Rows from expert 11 of block 7 of the encoder, named by matrix and row number. Rows with one number belong to one neuron. Each number is 128 + 24 x the weight over the matrix's rms, rounded and kept within 0 to 255. All counts start at 0. Numbers have three digits each.
# gate: expert gate (encoder.blocks.7.mlp.gate, 32x64x128), inputs 0-127
# up: expert up (encoder.blocks.7.mlp.up, 32x64x128), inputs 0-127
# down: expert down (encoder.blocks.7.mlp.down, 32x128x64, transposed), outputs 0-127
gate.29:150149139120134118134129094119118108111142146127131077110107130136146135148117127143136151096127132138121108170110165104120134146134135104144143140119138145125140146133177100081160129127147127125141091155118108123132132126136149136143165111085127144112138141143117170134130104160110099116118141106155141156157101106154131160117108177078134136100128128106110124098138108110094131137100
up.29:105107118135122139122126164138138150144113109130124182146150127120111120108138129112119105160129122116136152085146092152136121110121120153112114117136118110132117109122077157174093126131108129133114165099139149133123123130121106123114091146174129109144119116115140085121126155095147158139140113152100115102098154152102125094139151075180122118157127128148149131158117147147162126118156
down.29:141136104133153090108151122144153111094136163148133169104117124114155137138118158136134117167122114137119138154097137128125143133158130099118128132084119137126143127120127129099140103133115131077180116108142129113108113114120145130150144127137137098119111156140127124135138117127126124122166142155115134118153130155141137139123114115143119103122113094174102162112143133135130111118161
gate.30:157140154126153121151122106094173128152131141112116090077103133119137161155119136147143123039122114148135131167109137092105136165116138083159126126117127152099148110139170096080152153135141125127082095138175085151129140146158121094118157169119111136107149162166112155115163123142125088129136096133143125155159101100173132130138108127110070111082112115126128135123127137121110129154126
up.30:099120104131111137114134148159072126098126108147143174184154124136110090102139119111108136221138145103121126093145120170151120096139112175097135127140127107152107147119086158175101099131123127130178163114084175107130115103099127161135097087136145121147111104098145103140086138121128165123122163128115133103098154153079122120122151123144183141173150136126134120127121117140147121100128
down.30:095150112127146114146165141172116106096161146113115155116119145122186167103116145124137113195149081130168164092087124149136140113178128115120098144075150129124161131103093114103128132124124149076177116124103122122127068105169135120150120148134117113118133122145121128177107098104104145140163096154154130111161114110114103127145132122114141117140129111169108159104159134152124141135149
gate.31:136072126153121138156120130169097135114086140179143117122162130126163186173108145120070102152115109100060206136101125154126147141118137139112137156104096090178116127131160115174090135175112132092126092134157199159108141136115105143112117139152143064179170140128089150157130199135167153147123115157097148154148099136078095117101193090107107067103130098122145078138103118118169128108130
up.31:129179081123117089104116102133154099157163121103072123136083128088084088100139098154174151102147147150188047142163173078091120153116109117167155119147174194057112128149135122103179148101163114152093140135111098103158132110148137126148195098120096167097102158123135117105142090174099075079145122098161131131120137090186155143139068173124133166116110144164122167100153115124067150148123
down.31:156104148168071161130155147141147136086158197139151118124129152122100151109115092123163096119117092079145158119191106092098117150152105157137180092086103168101153117115148081141116111114123120130149108113165153131165140085127155144124115126143179136087123178156152140073098104151069128114149115116154145121151147139087161171128110063131114069086126097099104094119123150116138138127133
gate.32:123141099119128117169139102142118130096148163139113104093103134099134137133145142169106143085116099130116150139116131134090139126121142094160165146121135171145163160143154121134148137157140130085111113154140108130103106108132103139095116108141141162098121120137108173113145154144141132089139114097117137121134117125158128143133163171110128109082109129138116109103150123109134122103098
up.32:120156119100152111143126117139142134110145091143138095080128136152123134136131151147141149053105116145122140137114132117072136112120153104165116147117164151148154140130133134103154131139154146093143113139150123136104092120117111134092113133146150133115131128142140146141180128126135150120158130067099119120152121137171129161156148132122133132080097151113065105129161138114120115132100
down.32:135117157130143122157099109097169103145135127134124105137126120121121128140180116091116194078133096143135105151142126148169112125098124113123123153166148120118133150168105135155076166132119121146094126138130121129131148118118114060128107126128090113113177141116132124038139122147119158125101122102116143150125141084121167106139138131115137112123172165105170105125125145107126161179113
gate.33:156136130137129051114124174163091121130146145144132135117173110134155148154159077088144134129098097097166093094151151112125184084139174180115120116097167121167069145100110137185161114150137115110149126105102093138143106095097156144158165152102138150157135162129131171072164165164108114110157100129154111075154095074179105119128095121123149093141125113124105130157103148134132074134116
up.33:132147136159129076134153168127097095089127136207100110108155133121136107142169104115189153115153122120179076093189147089118155103117173184149120129097177100161069186084086134117144123130129119132141058080100122126103132150122149144144118164138166116109150159122132077109140139156117125136115121116113114114171157088243107137153113129110136124105130141131073111158135112077116122100141
down.33:113164131115140139111123166156158141131123086148127109118137103102083094156165115127154144088092076114151164132113135171129126128158135100172160114144115066187113130167128152061126143160091135096065117158125153124157107148127148131139110100129080096168125129084066147169146130103143146138140119164099163119101108112173146105133148131101132140146105161089159088144129110106156112150141
gate.34:116136109139122106135137153146137103162114128143123123128128131138129089125134174137121147123105154166140138122135146116146156136142131147127134116117139104158084107129129128107114118119118126132096116148123133143133120134094120123156157148123138108141112134142130105155117097144145107106123109098128146122105096147092101129125111155146130118133137120141147112121155142127128143107098
up.34:127128109138133094124132150139144112159110136134120133117135143132134099139129172118136133118110152156146138142122154115152153130136135154124143110113125109160074113149133130106116115115117119120095115153125139152122118125108121121154148140116142124142109126144117099150121089127146113102121123112116156128119100139105108122110099159139129124128150136136144109125145142118139127114096
down.34:134118129135101112122136119132129084135141119145125140104149103108137138144153120114143131120143134110138100127156098135103113135110135152128117148125129111145128104136123139094138133096090135125082133126160126152173130147127119117137130141122126143139077116121126124129121126133143145126130116129111125156140122146158104168120136156121114151126144103117133117136124137118127143121135
gate.35:141126116150141149141130134081110145097128154130097119110098124145134177187125147140131089111107102139112106136112123141130117136142142117145149121125098149142131119128167132117126128131163136137141107107122126157106102117139111138100123105123126122144139159127129137101147130145118098105123116113125139153125163149103146123133167154107118122138128106109117113120111136118111115101104
up.35:126128113128113122125112140150128104125110092118142173156146124124103093079132095118117156159146124123157123124147140141120125134106088134118134151145149137120124123149109127136090123139107120143103144125138150115152143096119154151164134159119141132144109123136139124124083147106131144110143137136121143123132115117140117104133115118140135123141136146150173139095123114154126115111124
down.35:128097117115132101119149133170146129123154143125121148139138138112133140138111127138108114169154108100141124118142120145111126134149128131131128137087137134144163141090123107111162125094120145105155095125150143119137085138143139108148130145122156122148104145137122131149144105145129143121179126167139100143163129118136087136105100101130097116094111104159115118096153142126125129127145
gate.36:151128069154110081139138115174108119100091119157150139126116128148109133136121142167091157157132097145109112137180183107080147174126079122175148165144142105165091102111149137093128104122132150133093098152143168100139139074108143131137150157110131119134137151130158143147105134155089096126145124107114118132163115107145147108172135170081138126137110146136164134119146079101079144113087
up.36:095128192102134170123127147075144143148160143098112132128148128107147123113136121096166102102121153109136165117065076160182108084138182132087099099104116150094168162149107123162131147146124115116169152107108110150110111177140120120110097097145123142125115099126096121104150127093161166128103134156140148125086139139101100146088114080186122122120151103117100113145108172157174104132166
down.36:118120091144144138089118122134113144129073110155165152100158159160145152165152157131101138176135140160146098154075149089104133125191136138138069105097135146149132112118130142057106095160050156085143103117112123109091148133122127122116176172133134146112145106160127120120142072105168067154088129165127151103115148161128166114136118109135153122157137157126094148124120115166084122108111
gate.37:155096145173111179132129169097113111111063093164188134141115121125111147117139105088153088141111145122122169110118118162155073143144111144134117128128101124147150096118118158145077101125109135128154125124164161116144090075094137052122128144128165108136135107106104124147090160124152169174141147127126132162120103120106158106168142117132140136108133136137141130142112087139138095115146
up.37:150094148162130167149101171103096109120068123150170131149125111095150160116130134124136103134107139126135164127124134157147082134126127137159113139117113126164135121114139138139088113136114117110131103135144162113164103073118122069126132156129161095148154118114126139150115160121146148177131138119139133171127109102113154100168151117131123132110142144122162115131115110142119091115118
down.37:132125133137110082152122111148120106136135069130102128147181088120087119138144123168081136114167160144092109093099154168148168137103107096155086147139142098143112131115145156135177128151131163136097124160113138135142119151117125130131108134123098120173113120109101144155134144108139134130182123153134120152122105110136079118141146157086143137113097119135115128110154153139120087142175
gate.38:168122118124137111124124132148064066121060108198208144119132130152125128118098122141160129102160112150080138159129134120098171134139098118139152119161099144166097157171126106088136143117162121137110097157130144127096130106110179152181117156151156105159145106157131151168069140155175117105137156116116120147145088138102096108137145132109122124172112160113145121100103128087086080083104
up.38:070141157126104149128166133104193171133205112070062129134118127135127132146157129118109109145096137086177125092113145141157091123131162137110093139102163100102153098074127158159130114149101139135171135089116107131149116156133080113089137083119092157099133152103133096063180140100074158155136114151133145109106167140146173124126088111131137122079129109116104132166141130157172179158166
down.38:136147109162093136168130162094118125102093165166093134119118144124136109110096130126163152159165086150139135119068167116131119120144083152156135124089102132139158145123129138096136059088133141139143136148097168111077145093154123111112147120123139178088131155141150122156122058130138093143139154158177119107178104157061183123164111114125131130149127102102099152164113106122152109147147
gate.39:116113147127105104140089110146144095137083120141071123122136126122129139116112118109130175092102087132086130159137156117140133132168107122158160164137133123154107134137116130101100138141112118157110129126168167123141095119128148108116145119123118079150146170179175164146091165135174120126153072137152128180111091112168163131144146097138124120079074165126160111081115110121120129137095
up.39:134144153138095168087124142115142150121129094129145163154149143121135143171163117070139111187143097104126138115093115176169134111133125148097117128105143136148142091136117119157085090119137100100138176102131161143109104127117120161144113090099154106141125111111131121114075130070153123122146165151121115124113166145073155087131128094178133139128169140106161127124101118125209088131138
down.39:114129096117086140163121146138113174113121095108126162118139126121139166127117160126139142168147132152127084077084147133112119101148155150152086105106086111158169132091142127092149125128095177111128152160115116089109092152150123131151158154088152164112129087117104073166127112090121123148156080165155112123128111131138094112160104143100137164152143163135105165139135149162134129121120
gate.40:140105131153186170121135133053120124087134168135126098108063124139165190174142183142148106096097070131068108210081174148141123162163144086149191149133038151179086134154122109094153134121163144144132109128147118129071147109141105113051120068132098105105154159119098140131132115128122094112115079121113121132162174134130160148175196158022129148118089047106101136109123162103077128113137
up.40:130139184121151113114157119087133142122201193114080072085088162128207177156100177132133109074068102115117152151109172143186116138157215089166151120116058126140125147107156110099174145113131130109130092153133109156074130168144104103100122080178101131093186130102066140162150140139129103145060097135144148106137168122124126145128144141079115121110096082092100113179108165110092171156125
down.40:139173144147118179152091095050059115134067111136171063144112164174102056103144117120133128095124188169142158160102160121157119126106162107128137133196113131123051151158143165171166112128158091133067129112100127170099158097126122138075118072165111145135133097146140147101147140095158100162055158098131134093026122165165188111128239171149178107148130129093151127178112093113125113111127
gate.41:154099147147118120170098073135132105142104134149108116119155126127097148149099123130119151076114081112110159187116144108095134134112128135121155194122130157143118125169179102140087143142143114127100103119186176122133134142166128103146137145163118093147152197187104170113131207125177118101172083131124131145119091090157139113144169082093115089069080139110144092101128076110110154128144
up.41:110108134145112159126133139121116155121101119120126186157164129132142154140126132090087124194121114112086160104120093183168129112142127155102142133100096099177137146126088128165082084127114118119127151113135183137099121155116123140107079098146147082165128116115148126133096161095146140147155136180131144124106142168072108089137168074179140089175145139117147091141091121133189103104160
down.41:094153114097158112143154087146087127108136124118144170099109128121173135117131164156139104183125158172139126138044132121147153110191167125086080124094111105148134125087113126062158117112102133080165163134090115114105074154148116137152149158115130109133119072118099112195162122109138134136142121152112110110114110156177087108120132188134153148176116124154113176124157123151129138121136
gate.42:139117125155120088155077127124104095146086131138171158157124112123132164109103120104110111163159114138110151124123138188182134161096117130144106124131131137153162106116133096129126123153152104093110121136148158118167146108096102177174143151066140125127135107164127120165094124137139125128075162142132128163165113112100097146141139148128127098140176134118166098139148118136172136134094
up.42:138118126159121087159073123124103091147084136141171161151122109124130172108096119103116113159157111135108150127121140186185131166088122124151103129131126142158163108119135088124126128158153102091107117135158163114169150106103099177176144150069141119129138107170127120171093126140137120124069161140135126169169113115103093148141139147127122097143178141112170090143146116134172139132093
down.42:097095154130094124122161152113105151135150062144122106131168117112155114133136142141134157115121137152115124112175166180122129089100102114155097179157107086121123149149133141151133166129127163144140161131120134127148098163093095099134134191112125146164129116131097144125154121151166150123134139115096132159134077129136078140133130166101143185180119127141151116143119113135113123148084
gate.43:154094114173189144176134141079110120058134136115156121111072140138135153221129146172078074123077076129146122173090155142079145150151170041135175143094088164159154143157144128123113116121149154125134086141126104199112138074137106134079091155155130122121154151149120168061134108117135098117157082132140152149152187153098148090150152100080093125068133136117146103128085160142098096150107
up.43:129119156118155113131147126074178147138144198115117099081130159137159172140095159155146078099091139146109158139055095117152140111156202085134155094108098114130116123128136120146121179090117138108103109153125077127114153178143104095101077128157176117106176130099088118115201087116130123149140058143139112131118143141138099122108108128124084116100119147109093129197151185103116140200134
down.43:159125138132119168117126102057090109114064103168142127090107123163110115139138133169131148085094165168119092190103130101156161149107147092121164138188116120123067121156151126119124116135089120160053125115102143139123193114105128134085161076157124134099149142086139146084138146115132087159069147118092154121056160162153214126112144181178175145133134176116139152141089090130108104099088
gate.44:083146140179118150117107126154138111124063119152119153106134142152098117108157085106107139160107112132099116146124150167122201093147127124105129163141070113180079147123109128171146144103091151140090110102177092126112071171096110130124107144164167170156128080144156112120128203097135114101140098168127106121124073153145097117127147098125137075199082102153139134143147131137181136144163
up.44:068108144205118116097104099148152130108089128166123151107131149151072114128124128114110115151110115122102158173141170113115205112124161134138108197125071125145057151117123117138136119116105124149125095140191125166115098145125148106108106149163185147172154108158142102109139200100121092126143107158152103147117092166156100144105123113107105065191079078110130124130138123147161150142181
down.44:141101165088099100092124115124114092102119163130133100121096109110113090121117132141151099106099158156123148167133163115120124141146064097122117213114099148151099163117122123058132114148114096117105157113143127158174125219141096128146147067105097096148094113089099138133205165175113164149115123118073137157090163162182110123054150151196111147149146121087164148145156154097143102105119
gate.45:119140127121123130140134117151129103091124099149090095114114122154143132172141109152114136101116075133134146141087131163153095165125121103127122133143149172096137081148147124059144121112143136123105118110126134127164140152111115096126191128122161185108131177177122147138127145123094119097133141110129121137125158138143173142117112134096111110106103100129171116129090149084099115129115
up.45:134127125122096124106122114162185115115149111122102079116103134127141144160137093115125137100089143143121150157101123158158124129121129124153130141131182122111142091126149117079161135098141138104115081126144125092143164197115116106104197128124164198119137102150119121146159163129103108110145156124157141126128137111170170132124094132096108096080107094128124140158141132111114126137147
down.45:126114160143126146136128195124137146115113123106166138125129121112094103090125125108182138076137126142087120097108116136140067123054112145130103075143063128107087153125172132132142133113151125173087112170139115126097158168122135092121115135141121179098159159119146119096181159140134106131126163145137119176098132136118122139128115137129132149129184136092122118162136146147121131134138
gate.46:194117092171189095165147125129145205150117129151185142132123117101141128137129122144089185121154068117121143181112113155145110178121153122152139092124162120098159113087142152172055104119143104106128125137088097166218117155110115147154091118113109156141098078147135127104126121104156155173138132105118146140090110155094156091082083140038147092099161149132140124134120079146115085108192
up.46:117178096075036074111124143126099097123153091083068127089134084118130135218137121132195136127100121151177135080157122156128147125149130143183104105126184097140139097165124128148155124095142146097128145094151110126128142141108104140114182139138113138206114158120140128127167110157124110074113162127114126071145146171138121125081086109189119092129120146140123148126081133097135186168125
down.46:074133127174125084144176171124174107139134193089096113096092174129123139112137126056165137096093086127104119146075094085113087117139116183059103103128084165133147078110142026092131115151155101137153098117212118103085113184140121136130150106130171125084140113176125088113136158081073076112117132164136158132129163167126115164125113147168151103122204112168152152115158153105170121098158
gate.47:119098129133140146118137148122116157096124158134113124107127144136137152163126162152117106102115112138120146133103136121133129116119171108128136131121110126157127162118139138166126124110122143108153108150114119154110124116130116124103097091127130133121146119131103124142150127117107125144120115109127126128138144135101132113127138133110121113124132117119141129160140118127166141116136
up.47:124093117141149134110140148107119167109143157121109117096129143171134142148118159155119104103109122143114149126106126121128126118125151117142119144128109122136123146120135145176127138122142153120151115147128121149106119131104129124120093093129152133134146110129099114145150124124121132142125100117131116132129145129105140100135128129104118122118140119101120133148140121145156143118137
down.47:132175124122127143142137143093134122143112090137126126122120127140114101131138142126123129112116132141106112149117127118155141123089129119124123160152119110114104125162121155137136143129157117133094156154090112131115163105110138115118130122130094135122158119095125132125144154139132109133116137113138129096086124138121153122130145152110149146143141147118149147165116117142129126143129
gate.48:111132116135108155135097130168126158121117143105125109136139113176131148152094148102113052120129118149168132137119093137123106089121147112107101094140136125109143134143132136123130153132127153122154110171124129152144113148099103123098137145140147125155132200122109117107114128125147185097120105104110122106107129148154153104126145107132134141118091132136133125098140146122131125128153
up.48:147112134129134173100108142132137130124131131113112137118145116138135143135167128137159137131102134119105115132154110133130133138122114171137120148097125092142097160103115137126144091117127138113138145115138129138099127141118177112144119122094114138108136083132164112128139135102116129175131169154137149130138147110100134118086128128125120140134151133118113165154126081156163137120092
down.48:111145098127122126091108147147112149141127080128135110154157138117125126117094122112127169130146096126151119147099139138138155076093167125126124123118142132116123141110138122136154140119167139106131144158148127139124122164147136126115143151111135131128145112133121119134135131108114116136143096116143121133094099122155128105137115117142119138134118148134123112136120141121153106135115
gate.49:151121083129133120125127130126140074111102107169160157100111097119104130145109122117148123132156112150099128163142135128148156141133106117127095127150124132155088095152109145116094130121139151163116104150127155119136128122115117160164144167126152108152157134148117096111075131144132125094114109099069088136169111127119106099135112160153135136122138127155128126088140130109098109121124
up.49:104133170136117140132141144132114181147150126089104094153148164143152115101150125131112124110095154115150128087114120126107096111130137139124144122112139118105172163101146125143159122135108117100152150103126098133117124128133146101089104094130101158106105125104146147144186135112123144156153152152181159115084145135139138160124138104115127119129115139097114140164113136139157147135126
down.49:110141138114144151144105104128109126094084155131152154143112195147151141124132125126134140145109130135163121115096150111142125102144155136132129074112145126095121135147114156133139110090113114097159162128105164125086148106162126107111122123156130131108145139141134116134125077105146117128108133141155126098127139134085144097135123120120119111146099126105111147150113091164132148123124
gate.50:091125133128085126138127133135109116079091114130157180148114088100070147125126134164098154143192135149097156161077125165120109169135106130146118105163108155166105137156119136124141092164135087131118069145132188134125107118116135139093176158176168109147159185123073141145120135126091176074158127146106127130090107119110136133118161123125133071091105054123173117114149134120120175107121
up.50:160140090159147149079107119176166105165158109102119093090130186126117093073118111131165128120132112120079114139180111070089192099105127106141155128138190135111139128184146118066113168118119140124096132123145116083139140098124174125165127150140127145148139145133124144122109079187145083083121108094101135111127078169180108143172105148125115161159109137163103125095176104121112116129142
down.50:167124139152132140118164141121109107142145171131176148139107169110127126118082116090141111119178115074155128151174057089111108112131146127095204148140143148086147118129107118141114156138129070159117088155143144120138104145166151115135117063126176074114142159145123160076122117165097158105130069125090111136135168109102111131106113121165122114101123106124131107097168128071122186154120
gate.51:154136087084169109146154124085118129098130190110161072130120162136148164168141150142137134089161111127087111138115143123160086126131163083126157156106095104146151180125179129119116136148182138107157112118097104184075169072137127136163124100146124152124149099132121182128118142127160114114113120128125124123135089114109110129156128180079133156087106129108074109105102136131136102125088
up.51:147106120090184118136168126078123135103134153123160068112121157149149158143157168135138111056156112130083111132104139115133094130146150085130149129112108109130144193114201147103133119145185135101175109124098102204077147091107133122167116096142126149121139096151136186108113131127151129122140119121108121139126119122126113126152120156077170157087128121092087107105100155127124126135106
down.51:155148147082140168153085116136198143194125085119143091150137126157058144138137120095103161106170115126145117126142089117167141084113155126135117160172151073125106103157087195170098165142112125112069142135052098178134157084119128144103112090139120112118151123109108135138119136102118115146124102095139130106087155088095149090166169109094151127130105190099161122160113145153160161098118
gate.52:136155141119138108158123077102133098122133162119127081137101130128152128139125127111130151099128146137139126178123152119127142159108129123140152141131150164125140146135173099090179121123136110118137100123122118116151148114123150157146168112060086152100133136140145161123129108143101102093104144102153157142158111098146135165112097172091139124089150106112109131120153086114126155162115
up.52:136157142119137109159121077101133099121132164120126079138100131127153128139125126109130151097130146137140126180123152120128142159107131124140154142129150167125142146135173098089178122123137110119137099123119119115153148112125150156146169111059085154100133137140145163124130106142099102092101145100153158142159111097147135164111099173090139125089149105115108129120152085112125153162115
down.52:115099153120098174157138149112124147144139088141122091141157156139117107114124107119132146088138111132132127099147118131116110117084115166147129157151111110128116155128131129152110147109143146179104154126122132147130133113130113101104108151126136169122143110117137141117126125149130127126096139119131126127103099106098110125137137137114139146147129138100141092146110128137112170132083
gate.53:111183151139128107132156111107113136104122132157149187147170154122108147140176138120167168167188150176147116103147088122130130034126166078124108167103156088114080078101118114110140098085130182113134104161129127092102118175112146086129144103093150154103079130137138142130087121162185222083117096146132115103063113135084065142158113105109154173159119141161091144132119105088141130102093
up.53:128072083158104128108101124157134098177138112128113129144074136114090126087127127125126131146089169132157149098122155152116154134155058148098098085127141146111141154153067173088135132136130131198168167072120140172164151101112075140161133140108122114092138107087147130137159137132105122117110157119120128085134129133150128126108081150210128121088101150113163120147152187132131190106125
down.53:165177128086096148112144159149133148132139095155123072120116128100057149096104137129153222104145137148153107162161125148130137137147168118142126101129089101101110141094099129071174150104124156108090131175167142123178083104117124124087126147178122160131172137109151102153158102136179166139120131130133101139182091094151083124130157185091170143125132106125142133097140099099139153174119
gate.54:143131120135139132149125101092115103117134150123120101099106126132124159142125136146147146078123132146130110141137116083099144138146129101145134139123122139124134156132154118097143140129157128124158089109128089156129107123140146107111154119116077119124143148132140156141153103161127107117126123125139137140117107125141141145131138161125122131127124128115091128119131129111118136143122
up.54:141131129122138135139117102100120111124133152129110089098101125131131155152121141139149149080115135142120124143132123087105135132149150105136134137113118135118141151136148122096139133127154117129162089107131091148131109124145145104111161118125082117123142151130142165137149112151135106129129124121141139142116103132144142148128139142132119149124121131111094122117122124111127132147129
down.54:123136131123120152121114121124119119138118115135131095124124120147095115138138114128114131091100154121113130132125118105131118145105126129133147122171148123148110110164136124141103126141137106175105150141120146135126161124109129125120100116133142133095142119129133137125124153104117107139082122106120145119100137119112162111133144121130156120159154135090143114135090130117126142135106
gate.55:167123093130113126155154145115108135112137140136136133131121135142096133157156147170120139144146097111120144152108140144126109127150128108140133141117124116127087103106139159113122103105118135134136113124103153132123132113129155127112173111102119125139152138108115119136138140127148123124111111109109138126138117118120139115133139120137149123120105160103125107144114135145125134103112
up.55:138116138111133141137165131095116129123150149138123121105106143121124127145159136162142145124125132112087180136090108113157116125148160122120132107105117118157130147129120145126131151123114112127130111131123109109099124141137129105084127119122143142157123122129124133117125128104131131139123129128139134128111121143114155131093135126122133112131113135106113130145107157149127119116121
down.55:116148125123145131123115119121132133123107093122144112145125129150111136140129146121122156127121123151151143105127124110135105121110116131141115117128128136119112111143124126124101129138117151112110124139111105134119148109101120116105134096135126142138146114122146147142139152103108110148104102113121174134132157108144131121155112141143135135122159158105123137145123104165110134114121
gate.56:111105109157127112077112124133200092163103128110060126109156152084111171159113126092133078185096155095081143181123112127106100125143113131129161161075123130192087146108123137165127093125110156160136074154132145136134117222123123142146105126145102129155153085150118115155139165103126141132200128156178152132107074137123130104118142107097104110101119114132119120126132135098174146198183
up.56:083098133125100141097164162063116153143111116182117158108138107157101170135087140108152082154130060137084143139146076151160077120141112151090090150173115140177093162119090128120106162094076093145151091155136137131116088190127126101155109123186155115134167104060110082138170142108129139088124165124107110120128121175117110080180178133109113108168117130118084104157154124108160113137222
down.56:130142147145160144091108200107157123089107139111109142130085107107119110186132156147099108136132170160063118141110155151139128167114149093149141108139152095167074186140127137072162098139127104093067127137133120147120138138095079112137133082165104127144125118089069174148177141112187139117122140168105146127073166123166140106087122165150112121174140134153167169138110124081094054170151
gate.57:077081124101183126153079129139159108115010083141123191134105166069035139115138102137186143169144124102087100112099140131156217090113130099159155179113091137133123133178090138091122144121118102136145135152146119127125134162146149139157128164172178119164152133167139179163151201098103131094151129117090109160082119174166095109135125124073135103112079163154146172146127122113107122120108
up.57:062086118118169130126103124126183093133026076157086187113154133089042107095143083146163130156111144112099132114161097128147186091082142103154141171101101151125111169165076147099118132146170125113129145168167126154166112148138171131145104155186169129146178118153148114156180193075108152088164135069074107151094154167150071135095118096137139099149091137159105179136134127104136166116112
down.57:128076170083109097143198130129160078110144148182188077126089103087119078099131153122113112067099134156112116138102103109126084134147103146096080168101098079143095111162146123092055103186062110101167147089155070139142102188136099132156136063089091112115129130127059170081184132153145166134154113134067210176116176125079113130049135145193135122154145127131151141076146213091129182149129
gate.58:119124127144164121164107157107122057103060062133166191135114153097095159151147089144171100149123108103097135128106125149162152129116113078187121128094115171162106096159135140093144125142137086132154125138098160149139115119110151182175150160076173065151134135159144150175121144151159125101122128096057101181140124140151127128104146141127165103159150171086127123134143155128110135118100
up.58:134146125129070145111179120154121210122213175116101075118124140170166121128113165142095141100113135123124156142104127114110110135149144122092137142175137087100135160104140118166127150108087160132131109111132069107091166148156114054057110061155088191135142131112094130088133110105116120157140124163179147096114117137138117110133099122132107131121112118123106125135108133136131139129158
down.58:149171111161143141119111124092118158124089183084104181137098153209151136116117108111113113151111156126175151158091124116138136133119132117162199114112139209041116158113097119156146128127190086139110115116099148126089159089131164101087125090158163173118122169122204166136088132122136090131066121142149099060100151152148167160158119113127118102076128135100087147205109073140136086105102
gate.59:104136127131127125127133145122126128136143122107126111125166125129113127128140124134122137115142124146111099136133121132121135127154112147122133123127133114130125125131126155140122110107117147117160107117132137134143127141082122113125127126116143142112104133108129129129124123139138122138126152108131134119127130154122114123140129123130138128122143124131115129131146130140109138141139
up.59:146118136139117133133128123111134113129121125138146136125129123143148114115124125118131129137120132105117146110116129110128115128116156109133104111126128140117119126138124116123128130129131126127117155129139121127120133144154146121119144141146113116142150120116116125128148106117119146120130121138135124127118137114138148133133123135127125126142137125118137127120116120124139120128127
down.59:137112143127133114120109120127126135140123152132122143126108124125138143152135132109116108141120122125122118138119137138125118133152139134154117135144110131134107136133099144116120142136128136127133123110140115119114106124111108116131129143130106125135146132129127130121128142128135147118120127131139133115123118118126145118129123128134130119148123145133155140134119121124119131145125
gate.60:122130096143172138156125115121122115103113125188133136124092125142119130078091064142117150163139150131106110112131143147143072161120089109151118170145121138124175059076143110123146151149187173054136111144115120096171106115138144143135163109073153136118121130100151122124109151142184110145105172123145140175135083113096122134146138126097132109199184122091174130138116119151139162130114
up.60:153135133113102122115198125154151122133162133118084134075125143163101159183160173104109124108131099099089172148087131111091139106153170146121125139125106076150071176140119127139147124130073110159135127125147114157065165199129105105098092107180085137137133133146124127121157158127094129119143066140106119106099111191121157123099115101181150121074083140119096130120110139132135122124155
down.60:132154063142112119117145093118136096122087193137154157147087113140100152140086153117168102131119122135147115154094084078133128149159177165070114114136077156139110117075122097095156094129136093084085117122158131165119131120163157159132139073152156179072140138128191122145147132068097110123102122173130121114117161143138178122105131131180122122090187132156112164139131121128156127148125
gate.61:122145122120109111105146143132136130121093125134131131120147129115135130134151123135142140129123101135146124128141143140086141097146126143118125126096115118182107130137111149149124110114106136148141112129100155123135123112125128121144132115148109129138117116165155104127151141133159131142127125092127110138119149151137127152113118112099132133122095133142099146119144122109103133123137
up.61:125138132138118133110121125125121138166114137120140140112146151133130140152116155115108125168145132139097141150140115119112138115112154101125120154125111110182105114119123130166114109114123155126136119111137128133139105162128116117104124124174125132146128138140129125119144139127150157128145102123137114125129130138135119138127129087098113111124116126125146116164118125101129137146101
down.61:129128121142126116122110124123110150112141128133131132127123108148128109121111123154125117141097150134104122138098156114139119129100118107102151163142110155109104124131145146139154117146172104143158138111116139136103149120140136122125150126116128129137126123116151122117141141115106125137154120104133131134131114145121142154140109132145117099110126102106119136131125118137124104117139
gate.62:148061140136173124166113161099079110115075134161181121098151145126156160146120125128123118146153122127084160107145118157133145117140128125103106145114082108181139136112156146137117141159126135100156117166143130144092107118112120142119089148133141094168167121114134141146135146125167152158100150148105114148141126113087093118114164103100116097153115119118128104154093170140130120112117
up.62:145073132137163139148095156103096113123079138158179114098135150123161165162118110142128116141147119104079168115153122167135136116120127124105107149128087129188144123132171132134110130169130127104139116160153133139107125116134124154131098149122137106161178106106122138153122145123151132153100145152102128155143119109092094122124168108104107093146125113101136105153089159133121121114110
down.62:112168132088189110119113112118129126190129081109132103114121120144132114121115147136107156121116170148109129134116141142154141106077141112124095172146156060140091105154117193161114155134145124100130168101123100147124116155136098148117128106109084077157128080110083122154164160103157142142130138075109110142125141098160096093122144171125141163154097132137161136119136132125119126107142
gate.63:162155118126169106132116130086136129140142141154098140111125154137134155141121141150107141138110154103113134137141135145129116116138154117139146142104113102124139148126162111138118136146110124167095116115141141128105154081166132147146141071102098073160156134160133163150106127094131085131128132173144119144098094107126091154135148110110129118118144163095149106089101144106129121116119
up.63:089133157128085134122102130110141111121121098114104140172150136133134104121135109096099127161140139112181117119147109135151087150095101127104152093122177170127114081134118127121126128123123077110115125108133147109184116125137103178145123156132156129118116139151153122122121133102133137146120145116156123135133139117126167104107105098184119124153133111143186140159164065113122116153101
down.63:159063143135094101109112129138111137101136141161096116120149134097111139172166141155144136128125082146117128100095133124095136143163115139152104124065107127139145131128125120116129121114111205157112124157145152103135117127124118106121132170118122139132101143128127112106123097173151131119161139140155141129167085125114084160141116146097103125128098121120125117120110108122135153163140